config = dict(
    arch='vit',
    model='segmentation model',
    dataset='pictures of board games with random positions, seen at a slant',
    train_examples=97500,
    image_size=64,
    crop_scale_min=1,
    horizontal_flip=True,
    translate=0.12,
    num_classes=4,
    output_stride=8,
    norm='rmsnorm',
    norm_position='pre',
    hidden_act='swiglu',
    mlp_ratio=2,
    head_dim=16,
    fused_qkv=False,
    bias='all',
    qk_norm=True,
    parallel_block=False,
    inner_norm=False,
    moe='top_k',
    num_experts=32,
    moe_every=2,
    expert_mlp_ratio=0.25,
    experts_per_token=1,
    shared_expert=False,
    patch_size=[8, 8],
    conv_stem=False,
    layers=14,
    width=160,
    positions='rope',
    residual_init='none',
    optimizer='adamw',
    learning_rate=0.0021,
    beta1=0.85,
    beta2=0.999,
    eps=1e-08,
    max_grad_norm=3.0,
    max_steps=9100,
    batch_size=96,
    epochs=9.0,
    lr_schedule='poly',
    final_lr_fraction=0,
    warmup_steps=180,
    weight_decay=0.4,
)
Rows from block 9 of a small segmentation model, named by matrix and row number. Rows with one number within an expert belong to one neuron, the router's apart. Each number is 128 + 24 x the weight over its row's rms, rounded and kept within 0 to 255. All counts start at 0.
Before each expert's rows are labels from the 100 images, of 14976, where the router gives the expert most weight on average: "lies over" is the class under the peak. Only what is clearly more common there than usual is listed. The data: pictures of board games with random positions, seen at a slant.
# router: router (model.blocks.9.mlp.router.weight, 32x160), inputs 80-159
# gate: expert gate (model.blocks.9.mlp.gate, 32x32x160), inputs 80-159
# up: expert up (model.blocks.9.mlp.up, 32x32x160), inputs 80-159
# down: expert down (model.blocks.9.mlp.down, 32x160x32, transposed), outputs 80-159

# expert 18
lies over: piece of the second side
router.18 [138 118 133  97 129 103 138 133 110 108 136  77 120 154 141 152 149  85 134 114  79 129 134 124 152 167 163 110 129 130 142 130 187 122 154 114 123  81 130 147 159 162 123  95 126 113 122 141 133 147 119 127 122 174 125  91 119 152 120 128 129 109 136 154 180 121 123 121 143 147 130 125 122 150 122 114 132 114  84 140]
gate.0 [125 120 160  96  90 105 128 113 137 144 145 125 133 101 164 145 132 178 134 164 161 128 116 107 132 113 130 144 123 109 115 106 140 128 152 121 158 150 131 139 152 164 131 137 156 124 155 133 145 157 186 123 129 205 120  67  99 207 124 127 146 119 147 154 156 137 110 137 143 130 133 135 149 139 133 165 140 103  98 131]
up.0 [125 132 108 150 161 170 120 116 123  97 111 156 119 162  89 104 104  88 115 124  95 117 131 154 125 157 121 123 129 129 144 145 104 146 121 133  99 114 147 102 104  74 123 111  96 148 110 121 105 116  91 142 122  53 121 169 149  48 138 137 116 157 129  81 107 116 144 114 112 117 130 112 128 116 130  99 107 132 187 135]
down.0 [100 128  85 100 129 146  98 114 127 166 136 145 177 119 119 127 136 132  77 165 137 119 159 142 148 154 146 115 147 121 123 115 125 143 159 120 128 157 140 103 130 136  99 157 162 152 110 133 135 122 149 127 111 143  85 101  76 167  85 102 150 155  98 108 148 125 102 106 126 140 118 135  90 136 147 141 167 111 153 151]
gate.1 [160  79 150 109 121 180 130  91 142 109 109 141 109 175  55  98 145 145 119 156 100 135 154 112 139 143 125 125 105 129 174 143 106 120 119 133 119 147 136 136 125 136 157  95  66 116 147 120 149 128 134 134 105 103 131 130 151 101 163 149  57 154 160 113 134 113  95 127 153 127 136 112  82 147 147 141 126  81 142 149]
up.1 [137 108 148 130 150 139 161 109 159 141 104 117 122 145  34 146 106 104 124 149 151 117  68 133 139 147  97  94 129 140 150 164 112 128 102 107 165  99 179 138  92 123 126 115 112 127 140 143 149 129 148 122 139 196 136 107 160 132 158 126 123 141 170 133 154  57 101  91 143 146 111 122 127 181 116 150 104 100 107 139]
down.1 [148 158 124 131 134 119 148 116 142 170 164 168  72 107 124 127 187 133 110 178 147 112 116  87 106 119 106 106 121 119 107 121 112  92 148  87 143 132 133 117 136 105 199 119 114 116 146  59 103  81 161 128 147 104 137  97 106 127 131 162 119 155 150 124 115 126 137 138 127 129 109 132 113 129 150 152 148 116 158 168]
gate.2 [157 109 141 109 142  94 145 125 146 101 116  95 122 131 148 151 144 116 151  78 126 141 138 110 165 135 160 148  82 125 137 137 189 131 117 102 120  92 145 140 117 166 150 100 120 112 126 148 144 150  49 112 136 127 158 134 150 132 154 134 130 125 147 171 177 121 107 130 155 158 158 114 123 137 151 117 149 112 104 116]
up.2 [105 139 124 154 109 169 116 109 126 150 144 157 122 131  99 113 104 135 108 178 128 120 111 130  91 137  94 120 179 133 116 118  66 121 148 160 140 157 116 122 129  67 122 151 132 139 136 109 111 116 204 145 136 124 104 128 118 108 113 127 120 149 110  75  87 138 138 120  97  94 110 132 103 113 107 144 110 152 155 137]
down.2 [ 72 155 131 118 192 128 114 136 123 193 116 137 169  82 150 145 175 142 118 114 149 148 121 191 196 134 143 129 128 169  94 114 117 116 171 133 111 140 193 127  85 136 103 120 153 150 113 129 132 120 113 131 104 117 117 144 102 144 124 126 149 132 127 100 130 158 155 144 133 144 116 105 152 131  77 116 144 130 126 109]
gate.3 [154 141 144 141 151 101 152 128 159 131 125 108 123 115 145 174 117 131 178 126 145 135  75 151 178 144 125 114 159 123  92 145 164 118 118 102 157 100 163 111  82 147 101 115 159 122  98 151  93 148 114  85 132 148 139 150 159 143 123 127 166 146 115 167 165 101 140  80 161 114 165 128 192 119 117 129 127 151 106 119]
up.3 [ 92 119 111 118 113 144  96 126 104 111 146 149 136 149  84  89 134 137  85 141 114 105 176 104  90 137 129 145  76 122 155  89  64 133 140 143  99 158  96 139 174 115 143 138  83 144 161 107 152 105 116 173 116 101 115 124 109 113 113 123  79  95 142  91  88 151 110 146  96 136 123 140  68 134 145 121 118 113 120 134]
down.3 [104 157  67 114 120 140 115 153 132 158 126 128 141 144 144 129  97 164 107 114 182 126 132 166 102 130 134 149  91 172 126 120  54 153 131 131 116 100 136  94 126 117  94 149 148 161 143 116 110 144 139 123 132 139 109 159 132 113 115 144 106 148 121 158  96 154 142 122 128 166 123 111 157 112 120 123 169 116 146 158]
gate.4 [146 125 121 153 134 102 139 151 139 104  95  93 137 159 135 154 126 106 133  73 124 138 115 124 135 123 165  86 121 103 130 150 173 129  76 115 115  72 104 133 100 121 101 139 130 123 118 132 121 132  69 144 145 165 183 179 164 143  96 125 135 107 130 158 142 144 143 102 146 137 128 131 100 125 149  95 143 155 125  90]
up.4 [146 113 135 109 119  96 150 124 143 100 103 102 110 149 149 157 144 108 157  59 110 139 142 118  98 124 149 117 122 100 156 149 146 114 101 101 121 140  93 141 152 164 134 122 151 101  87 173 162 154 110 102 131 159 144 142 141 141 105 140  99  82 116 161 176 149  92 123 160 161 138 106  95 103 148 136 158 142  73  97]
down.4 [142 102 106  84  98 105 107 135  86 147 136 108 123 142 116 125  97 142 107 138 122 108 130  88 138 143 138 117 130 106 127  82 112 154 128 152 107 151  61 114 174 129 144 128 129 150  99 135 158 104 134  96 103 138  81 117  99 109 103 122 109 131  95 101 150 113 100 163 100 149 186 130 133 136 163 156 160  82  99 163]
gate.5 [148 132 105 100 108 129 144 108 144  93 127 133 106 148  98  60  88 157 116 110  84 122  96 147 123 141 102 172 170 128 116 125 118 121 150  57 132 126 107 140 101  81 166 105 122 140 137 144 113 154 161 139  79 155 136 116 121 109 180 141 139 170 122 139 125 124 101 125 147 132 121 108 113 151 119 129 114 107 125 137]
up.5 [139  90 141 131 136 100 152 107 181  84 122 115 110 167 130 141  83 135 128 114 107 125 125 155 131 140 117 161 176 121 159 121 125  88 122  58 137 157 100 124 109  81 129 111 107 116 110 148 121 160 161 136 105 186 137 147 125 138 165 145 100 157 141 135 110 119 128 117 159 125 132 159  98 109 131 155 146 111 113 105]
down.5 [158 147 177 168 150 137 150 110 133 146 165 148 112  97 130 142 141 142 118 105 110 111 164 141 129 115 140 113 141 140 124 128 107 152  94 108 112 125 136 141 169  33 134 141 115 160 156 138 166 107 117 138 136 187 108 125 142 177 184 106 142 152 147 144 126 171 168  79 135 130 159 128 122 121 153 113 148  73 150 124]

# expert 26
lies over: board
router.26 [141 118 105 159 145 138 148 111 171 124 108 150 110 134 166 165 110 129 153 126 135 135 186  97 113  92 151 155 136 104 139 121 106 120 105 135 139 103  76 153 103 130 161 170  86 103 137 126 139 165 102 120 141  88 132 162 164 145 143 158 110 144  98 108 126 159 110 140 148 110 154 120 145  85 142 124 121 147 136  97]
gate.0 [169 106 100 104 149 130 120 138 128 107  94 104 122 132 136 121 105 125 124 119 131 140 153 109 124 142 197 175 115 144 156 144 132 134 151 173 125 122 114 159 142 116 158 138 122 111 148 166 141 135  81  87 116 114 135 133 117 113 116 128 121 106  98 124 146 145 111 135  77 106 103 115 109 112 116 119 137 113 100 104]
up.0 [ 85 145 135 131 100 102 141 125 128 134 167 148 142 134 117 137 150 132 117 138 153 121 107 136 122 110  70  92 131 123 111 113 125 124 101  98 123 127 156 112 103 143 106 111 136 150  97 117 126 118 177 170 145 135 119 112 130 144 151 121 154 133 168 110 125 111 130 116 175 147 139 155 148 157 137 158 121 131 142 155]
down.0 [167 125  86 113 114 112 113 105 134 176 148 139 127 101 151 123 169 153 111 124 140 159 149 100 101 116 142  99 126 155 113 175 114 128 143 161 138 101 132 101 146  99 165 129 109 120 222 120 124 128 118 131 108  74 105 201 154  91 127 134 127 171 130 121 105 165 169  99 113 115 180 119 121 114 111 117 110 121 159 152]
gate.1 [110 170 138 126 133  93 115 171  93 130 116  79 174 136 118 183 116 115 136 137 143 103 143 136 114 136 116  91  88 138 120 110 153 144 117 105 112 109 127 110  94 114 132 132 141 152 121 123 138 136 153 119 107 153 112 105 125 171 146  98 197  67 139 123 141 128 133  90 125 153 108 171 156 171 117 162 125 139 115 104]
up.1 [152  99  98 129 137 167 154 118 162 147 140 169  70 131 116 119 157 107 119 147 109 153 152 119 145 113 127 182 177 117 173 121 133 135 140 137 122 161  87 142 168 117 157 117 105 106 139 162 125 152 117 146 145  96 148 142 147  75 141 143  98 167  99 105 115 100 125 141 141 138 163 124 110  99 134 135 120 124 133 132]
down.1 [122 131 101 158  84 150  97 157  98 132  95 162 126 116 117 173 149 102  78 149 143 139 128 108  88 109 120 110 141 149  98 152 139 135  83 140 148 136 124 102 113 115 116  95 117 173 143 117 114 128 108 135  83  98 119 177 103 106 135 130 187 133 137 137  79 159 146 107 136 133 109 122 134 119  99  98 101 147 152 103]
gate.2 [117  98 115 159 125 166 139  86 145  79 100 117 130 136  95 128  87 135 143 110 107 152 134 109 163  98 148 130 100 106 139 137  85 104 147 144 112  90 147 127 104 145 154 117 148 134 139 139 117 154 124 135 107 131 130 120 151 153 130 137 123 120 145 141 175 167  77 131 122 137 180 108 129  97 166 135 136 163 140 149]
up.2 [102 124 131 137 126 166 141 122 136  84 126 124  95 137  62 124  81 162 128 143 117 129 127 155 152  97 128 115 151 103 138 115  81 103 130 132 129  92 135 123 105 102 148  97 133 133 127 125 124 154 110 136 100 127 129 130 130 144 140 132 136 139 167 120 181 151  77 117 137 155 113 137 140 103 132 170 124 124 139 146]
down.2 [107 108 134 140 134 123 155 104 137 153 128 103 115 153  81 170 141 117 148 113 126 103 130  55  73 115 105 123  97 110 167 151 143 111 136 121 127 146  90 111  84 159 100 122 105 130 128 118 122 115  90 134 122 125 133 129 147 138 108 112 130  96 109 132  82 167 163 135 142 148 126 133 156  95 109 122 147 127 113 116]
gate.3 [149 127  86 147  88 100 161 114 153 152  95 112 162 139 157 135 174 138 131 112 135 159 137 119 109 137 129 108  97 108 162 169 134 107  79 153 126  69 126 173 100 126 106 126 108 115 124 140 161 127 113 123 155 152 106 131 143 174 138 135 104 133 116 130 129 130  94 142 153 116 126 120 133 143 156  97 130 167 106 139]
up.3 [ 97 152 161  96 157 134  98 148  90 115 167 146  98 108 110 101  77 114 114 142 127  94 128 151 137 128 121 135 152 147  89  99 125 156 165 108 122 179 128  75 157 152 146 127 141 135 123 120  93 114 147 144 102 101 137 126  96  94 118 123 160 127 143 137 120 112 166 120 103 139 132 128 127 112 107 148 126  81 165 129]
down.3 [128  92 125 128 111 155 131 108 150 103  94 102  97 171 105 113 130 138 116 100 131 132 126 115 166 151 128 145 155 142 178 155 161 106 151 129 118 118 103 189 122 109 137 115 119  77 116 156 134 165 126 143 155 127 133  97 143 135 123 164 105 141  96  59 160 136  70 114 164 150 147 128 125 146 158 122 126 168 102 151]
gate.4 [131 133 136 160 116 168 133 168 153 108 121 136  91 123 108 120  81  89 103 174 104 130  90 131 167 110 149 129 135  98 106 116 142 105 136  95 126 189 159 117  98 141 126  99 161 147  90 133 124 138 155 127 170 115 115 132 129 129 140 146 132 101 113 148 137 121 159 104 166 131 131 112 124 137  90  95 114 108 118 200]
up.4 [ 89 174 152 106 128 123 129 146  75 152 138 132 172 123 125 130  98 106 104 112 171 113 113 145 102 136 146 193 112 121  92 123  90 141 134 153 129 137 100  92 146 150 126 106 143 120 139 126 173 123 142 146 149 119 145 147  94 128 114 110 181 100 127 141 173 112 151 173  98 101 132  97 100 123 123 103 144 159 150 105]
down.4 [163  86 151 102  93 141 111 139 131 149 145 107 152 128 150 154 122 122 149 148 162 170 134  80  84 130 132  75  95 135 127 103 104 190 118 118 134 122 151  94 118 132 165 150 143 171 104 126 163 157  77 110 146 155 144 103  93 114 146 161 122 137 165 129 104 155 133 139 127 134 103 119 115 145 123 128 145  89 135 135]
gate.5 [165  76 130 123 145 159 111 124 153 138 122 136 127 155 121 130 106 142 133 144 142 138  84  89 131  71  91 134 141 100 120 138 107 109 108  88 153 142 136 120 119  92 150 143 136 139 136 137 107 102 110 144 144  90 130 147  99 163 127 148  53 158 101 152 112 142 115 129 103  96 142 130 126  96 138 122 107 117 155  75]
up.5 [125 141 108 111 151 132 117 159 122 152 155 131 141  71 139 168 126 137 162 158 110 110 139 100 103 109 101 138 160  91 140 173 172 129  97 172 197 167 151 123 147 116 113 131 126  86 106 151 166 121 108 176 139 136 140  87  99 151 138 139 129 113 148 155 117  84 115 117 106 108 138 149 162 120 153 108 119 130 156 145]
down.5 [ 89 155 141 119 158 109 102 150 124 143 155 154 122  95 171 141 110 115 138 132 148 147 126 137  78 122 138 134 120  92 142 128 159 157 110 108 158 139  99 126 113 116 102 164 129 129 110 130 105 125 112 127 130 122 105 117 190 160 137 126 128 175 136 163 121 183 122 144 154 125 118 161 119 150 113 122 134  97 161 115]

# expert 0
lies over: board
router.0 [136 137 131 130 163 159 161 108 151  84 128 156  90 123 155 139  90 124 136 106 155 134 155 107 105 103 109 163 118 121 111 145 123 120 138  93 138 128  95 146  82 151 139 163 122 102 138 129 105 153 100 114 134 136 161 155 143 126 144 141 136 143 125 157 137 164 110 107 188 113 164  91 138  92 132 123 172 177 135  93]
gate.0 [133  99 106  97 108 157  73  81 122 146 131 118 130 113 131 124 145  97  58 197 126 104 148 133 104 102 103 132 150 118 104 168 128 113 162 165 110 167 152 136 116 162 128 114 112 145 118 102 135 113 153 152 138 142 111 105 100 138  89 118 121 169 148 113 121 174 151 122 167 134 143 158 145 133 109 155 124 128 148 139]
up.0 [ 82 102 128 139 150 143 135  40  88 179 111 150 133  80  80 110 149 132 107 112 121 141 143 121 115 170 149 147 145 126 134  95  73 144 128 116 101 138 133 105 154 102 103  99 127 163 171 114 129 162 152 154 130  92 112 140 115 103 148 148 128 126  81 103 109 140 137  92 138 102 116 143 168 114 126 138 113 132 107 143]
down.0 [134 133 131 122 133 128 144 103 165 122 124 155 112  98 151 154 107  89 113 128  62 114 101 158 178  86 138 106 155 108 162 194 155 121 148 134 101 135 146 129 146 160 100 144 114  90 101 126 120 152 153 131 132 136 123 122  95 141  88 129 118 153 127 129 126 113 132 103 163 130 148 108 140 138 157 131 127 145 135  83]
gate.1 [115 102  94 133 136 160 141 100 148 101 115 106  91 132 146 151 142 172 118  83 152 104 133  56 104 147 117 135 174 125  97 136 114 161 144 136 119 156  90 148  93 142 158 141  78  99 142 127 145 177 129 135 154 145 152 126 159 107 154 132 125 133 112 157 146 129  96 120 193 108 136 130  87 119 174 137 152 108 120 122]
up.1 [132  86 136 125 126  95 135 122 127 115 143 146  79 147 104 130 156 115 157 144 115 143 152  70 123 113 145 121 108 143 140  96 166 128  75 113  97 142 129 122 185 137 183 136 181 105  97 148 111 124  93 114 135  85 117 139 130 143  93  92  90 108  99  87 133 110 131 127 125 156 131  88  87 108 143 124 124 116 131 129]
down.1 [150 105 113  79 101 130 123 103  92 128 104 169 108 183 138 119 123  97 137 124 110 157 117 128 162 112 116 111 146 103 153 161 170 137 151 112  93 135 113 185 123 163  82  99 139  95 113 139 135 172 121 128 126 106 161 118 127 104 150 137 120 143 106 141 149 127 102 128  97 141  94 115 131 142 105 137  84 130 130 140]
gate.2 [ 97 144 122 131 128 111 129  89 117 155 105 140 156 129 125 142 114 142 126  96 134 125 104 165 147  92  93 146 153 117  89 111 146 131 146 140 165  99 147 107  55  83 118 121 116 172 141  72 121 147 131 159 112 138 152  90 124 130 169 142 153 127 192 118 128 136 123 116  92 121 112 145 153 143 106 157 106 139 144 113]
up.2 [101 134 175 159 148 110  89 148 104 137  99 147 159 100  92 133 145  86 119 149 117 129 127 180 133  90 127 108 162 135 115 114 139 135 141 109 142 127 135 129  80 103  93 146 141 188 128 124 135 101 175  95 125 116 135 125  90 186 170 135 137 107 166 125 132 139  96 130 125 110  65 149 159 166 138 130 102 133 137  90]
down.2 [100 111 156 124  82 159 146 134  84 114 124 138 146 145 120 117 149 113 113 102  71 134 166 104 106 157 161 133 149 104 165 121 148 121 156 118 123 106 113 138 101 151 131 128 135 112 123 137 134 137 105  91 103  88 121  89  98 128 138 126  94 126 161 130 185 124 126 136 172 128 125 130 151 136 171 122 120 153 133 144]
gate.3 [100 158 164  99 143 116 134 142 127 100 143 139 112 146 106 138 148 107 172 160 113 115 123 137  74 149 105 158 136 157 145 134 159  93 123  99 127 134 157 136 136  92 124  88 168  92 104 114 136 131 172  96 150 162 137 119 112 167 141 115 157 105 104 128 141  96 101 118 138 128 113 131 132 107 120 141 139 120 124 142]
up.3 [135  90  99 122 106 140 141  95 116 119 111 128 128 125  87  87 144 138 117  63 106 108 144 106 132 122 129  82 134 115 138 175  82 178 142 161  78 111  85 125 156  96 106 144  88 130 128 136 133 103 122 126 118 110 100 139 115 152 140 110  78 134 124  88 116 140 139 103 128 126 123 114 111 107 157 134 130 125 111 108]
down.3 [135 167 122 110  82 117 130 107 128 175 166 123 137 144 157 146 104 135 161  93 134 117 139  92 157 128 109 102 132 140  76  93 139 139 123 142 152  75 137 131  96 102 137 118 106 133 140  94 141 108 121 102 148 126 110 100 122 118 141 151 168 156 132 128 103 121 121  92 101 133 147 171 157 123  97 136 154 140 191 140]
gate.4 [186  99 161 127 121 139 113  82 113 143 105 147 137 145 151 113 137 144 135 128 146 123 102 170 125  93 137 106 162 109 130 137 124 137 164 115 107 124 102 169 137 127 158  85 159 136 159  82 135 135 144 140 173 114  94 157 132 167 110 104 116 114 117 111 156 116 147 114 176 126 168 119 160 109 153 123 109  89 141 117]
up.4 [134 112 115 107 116 177 150 158 124 130 116 119 128 161 146 151 160 150 161 125 140 105 102 145 169 120 126 130  73 172 186 127 130 110 136  73 209 150 140  95 124 100 136 109 122 116 121 156 112 139 147 109 136 191 173 131 150 111 124 111 123 141 108 132 135  70 134 170 107 170 124 157  89 108  91 109 103 128 105 137]
down.4 [140 155 165 126 115  95 133 176 126 116  86 146 105 116 117 128 108 108 100 130 140 136 124 108 140 149 117 118 104 120 125  98 110 125 119 129 147 101 146 116 151 154 137  96 113 100 171  82 170 143  99 131 155 143 169 125 109 129 128  85 134 159 105 100 111 132 146 133  97 105 145 139 104 159 185 123 141 136 179 133]
gate.5 [135 116 114  87 151 162 140  92 144 172 138 123 137 116 152 143 118 131 140 115 142 142  83 126 132 138 104  99 127  96 120 135 146 123 150 152 141 165 131 104  85 148  97  85 107 127 151  81 135 153 123 169 128 110 150 150 146  96 133 124 102 153 144 137 134 159 137 103 147 136 190 134 131  66 144 150 142 123 158 130]
up.5 [134 102 111  84 160 164 142  96 155 176 144 132 136 130 157 142 127 116 130 131 143 144 103 116 129 147  97  88 111 105 138 124 173  91 147 155 142 147 117  99  89 145 108  87 112 127 162  94 140 165 137 166 130 119 147 143 159 103 130 142 110 159 142 134 142 159 130 111 155 142 177 120 153  78 152 143 129 118 148 139]
down.5 [106 118 131 148 120 159 118 118 163 170 160 125 123 145 148 114 104 112 100 134 143  92 112 128 136 158  93 120 151  97 145 135 123 151  79 131 134 164 171 100 129  92 140 101 128 105 133 152  89 134 126 181 148 136 113 151 108 112 109 110 126 125  99 129  90 118 138 162  99 151 157 140 101 126 118 111  86 132 137 161]

# expert 1
lies over: table
router.1 [103 137 162 139 153 144 107 148 143 142 124 147 144 150 119 132 141  96 155 169 151 159  97 154 143 131  95 144 157 140 140 117 116  80 139 127 129 163 164 110 155 115  97  54 176 143 100 136 140 123 111 140 115 185 126 115 139 157 109 121 135 163 103 111 154 129 180 113  85 129 137 134 139 100  84 127 129 133 141 156]
gate.0 [118 117 120 139 114  95 147 136 185  90 123 126 118 128 130 110 115 145 109 118 142 106  89 151 109  95  99 158 149  96 116 151 133 147 112 143 194 132 136 147 136 160 145  78 105 141 112  99 115 149 131 122  98 135 118 115 135  96 152 112 173 118 127 107 110 127 102 135 160 154 119 144 128 143 153 146 145 121 114 126]
up.0 [ 98  70 120 128 126  97 130 165 119 119 127 125 132 105 138 132 158 124 124 156 127 136 124 168 115 127 121 118 129 163 138 136 144 101  97 120 120 135 130 138 133 132 114 140 158 115 108 125  97  96  95 106 159 107  77 118 110 136 138 125 143 114 146  82 130 129 109 151 168 143  99 132 118 142 134 129 135 126  86 125]
down.0 [137  89  90 106 113 114 151  85 116  94 178 144 138 132 115 122 141 113  85 160 126 129 120 117 120 117 117 183 118 149 143 125 115 161 133 139 124  96 141 167 134 135 118 127  98  70 139 160 116 127 155 151 104  66  91 126  84 139 112 108 135  88 103 109 100 148 125 161 110 147 137  96 122  92 149 121 146 107 110 132]
gate.1 [ 86 145 155 130  93 121  89 154 128  65  93 110 139 159 135 101 127 134 139 157 144 172 114 155 109 135 130 159 146 144 163 121 136 115 101 196 101 160 166 146 169 134 126 104 155 165 104 141 142 109 125 135  83 111 113 137 129 138  93  93 133 142 104  77 158 140 158 157 120 126 122 166 115 112  86  86 104 124 143 115]
up.1 [ 91 146 164 126 107 122  93 158 133  67  92 117 146 154 139 106 121 133 143 161 150 175 104 153 108 130 125 163 146 140 161 125 132 115 101 184 109 168 175 140 168 134 125  98 158 160 101 152 141 107 120 138  78 114 118 125 140 140 100  95 142 141 104  82 163 140 158 149 111 125 128 168 127 117  88  90 106 115 140 106]
down.1 [109 123  89 166 153 149 143 150 136 106  99 158 122 176 160  99 155 145 137 158 149 135 100 152 133 107 128 188 130 155 136 151 128 138 121 127 141 137 154 128 122 144 139 151 179 152 127 101 105 167 155 150 156 106 138  94 129 153 135 128 121 157  86 142 168 107 171  68 102 133 165 101 155 172 111 102 117 103 129 114]
gate.2 [164 139 142 134 183 122 147 154 148 171 131 145 125  94 107 167 144 114 114 148 144 106 105  86 135 122 113 109  92 119 119 128 108 114 198  53 171 136 128  76  89 140 115 115 151 129 116 149 136 110 115 151 155 130 161  80 165 112 141 153 142 145 126 172 107  84 142 112  95 112 136 112 158 157 126 146 150 125 141 115]
up.2 [164 148 141 136 170 120 140 159 147 162 124 142 134 103 112 153 148 109 117 141 138 108 106  81 132 119 114 107  94 114 124 127 106 118 210  63 157 138 129  73  93 144 121 106 152 128 111 158 146 104 109 147 151 141 157  79 164 115 140 150 142 146 118 171 111  87 134 120  97 112 127 125 159 148 132 149 148 127 145 112]
down.2 [120 116  92 126 114  71 118 137 132 148 145 123 140  82 114 129 136 149  79 125 115 124 133 132  89 163 113 142 115 139 100 111 122 131 123 167 122  83  95 121  91 115  84 119 140 129 171  97 110 113 123 155 106 144 111 143 169 140 147 110 121 147 173 106  90 105 148 109 111  95  75 155 155 195 129 113 127 136 129 106]
gate.3 [111 155 150 148  96 135 116 143 134  83 104 129 144 186 137 111 134 153 166 154 148 184 121 158 132 125 119 153 142 136 154 129 127 111  99 183 146 161 177 156 172 108 129 102 169 154 109 153 128 109  93 160 117 117 130 132 136 139 115 115 129 134  89  80 146 134 170 138 117 121 153 153 131 113  93  83  91 133 144 122]
up.3 [161  84 100 110 149 121 142 110 120 164 147 125 107  75 112 134 123 103  99  94 113  73 151  86 123 144 140  97 117 120 106 124 131 139 155  83 111  86  75 115  87 133 125 155  97 105 153  95 134 144 155 102 144 129 112 140 124 114 138 144 112 128 169 174 115 130  89 120 138 129 108 103 135 134 180 177 163 136 114 144]
down.3 [142 120 145  75  86 118 136 107 136 170 174 104 147  99 118 124 113 114 119 136 115 101 162  98 141 126 127  58  99  93 109 116 124 120 131 133  98 132 105 134 135 103 125 115  94  97 115 147 155  84 114 110 121 148 117 151  98 115 131 152 120 105 144 130 114 159  93 193 147 122 132 157 112  95 115 139 114 117 140 156]
gate.4 [140 111 140 143 123 139 130 136 152 122 127 126 101  76 130 148 179 136 140 149 144 128 111 123 120 144 134 109 112 141 117 129 122 117  96 102 184  95 156 141 112 115 177 127 133 150 164 122  96 129  86 126 128 120 149 116 142 108 119 125 169 140  83 128 133 125 164  94 154 116 131 117 108  98 153 158 123 129 145 128]
up.4 [108 137 119 105 125 109 127 173 126 123 132 132 157 129 167 119 110 146 101 149 113 132  85 134  96 141 149 155 160 125 141 130 162  99  97 162 112 146 144 122 175 152 147 104 179 111  91 152 142 113 198 134 142 153 121  97 119 118 137  87 135 140 106  75 156 114  78 129 129 129 143 150 120 138  94 128 128 122 126 153]
down.4 [129 131 101 106 139 152 126 111  95 110 155  65 126 167 130 116 140 118 163 113 120 132 128 109  86 156 118 119 123 126 144 124  77 139 159 139 109 159 106 120 132 151 129 109 153 151 144  97 133 109 126 157 130 115 125 109 124 119  95 119  89 135 120 131  95 132 114 153 156 152 122 132  77  92 128 139 151  80  75 133]
gate.5 [104 115 116  97 123  82 120 148 132 102 110  99 141 119 123  63 185 124 129 136 140 112 111 165  55 112 140 115 160 112 110  86 162  99 109 125  98 139 102 138 111 132 135 129 113 154 116 147 108 132 112 122 114 125 138 142 129 122 149 137 171  85 135 101 129 131 120  98 172 126 114 165 127 134 122 144 169 170 114 122]
up.5 [145 123 123 134 138 136 134  98 125 145 192 109 114  92 127 173  90 102  85 109  91  91 175  65 183 167 122 113 103 129 105 143  95 145 187  87 127  74 109 110 106 103 117 153 123  89 152  99 152 138 144  95 136 124 103 118 122 128 134 111 107 135 163 152 140 131  84 153 116 143 120 115 145 126 150 141 120 134 131 141]
down.5 [133 156 130 155 138 118 142 128 152  62  79 111 127 134 133 160  79 122 118  70 126 161 134 122 139 135  84 137 115 143  80 157 142  87 135 113 148 136 144 105  98 134 160 108 175 139  81 142  92 179 164 149 106 106 119 134 178 133 133 113 150 121 112 101 127 122 160  83  97 179 149 115 133 127  96 111 120 141 127  92]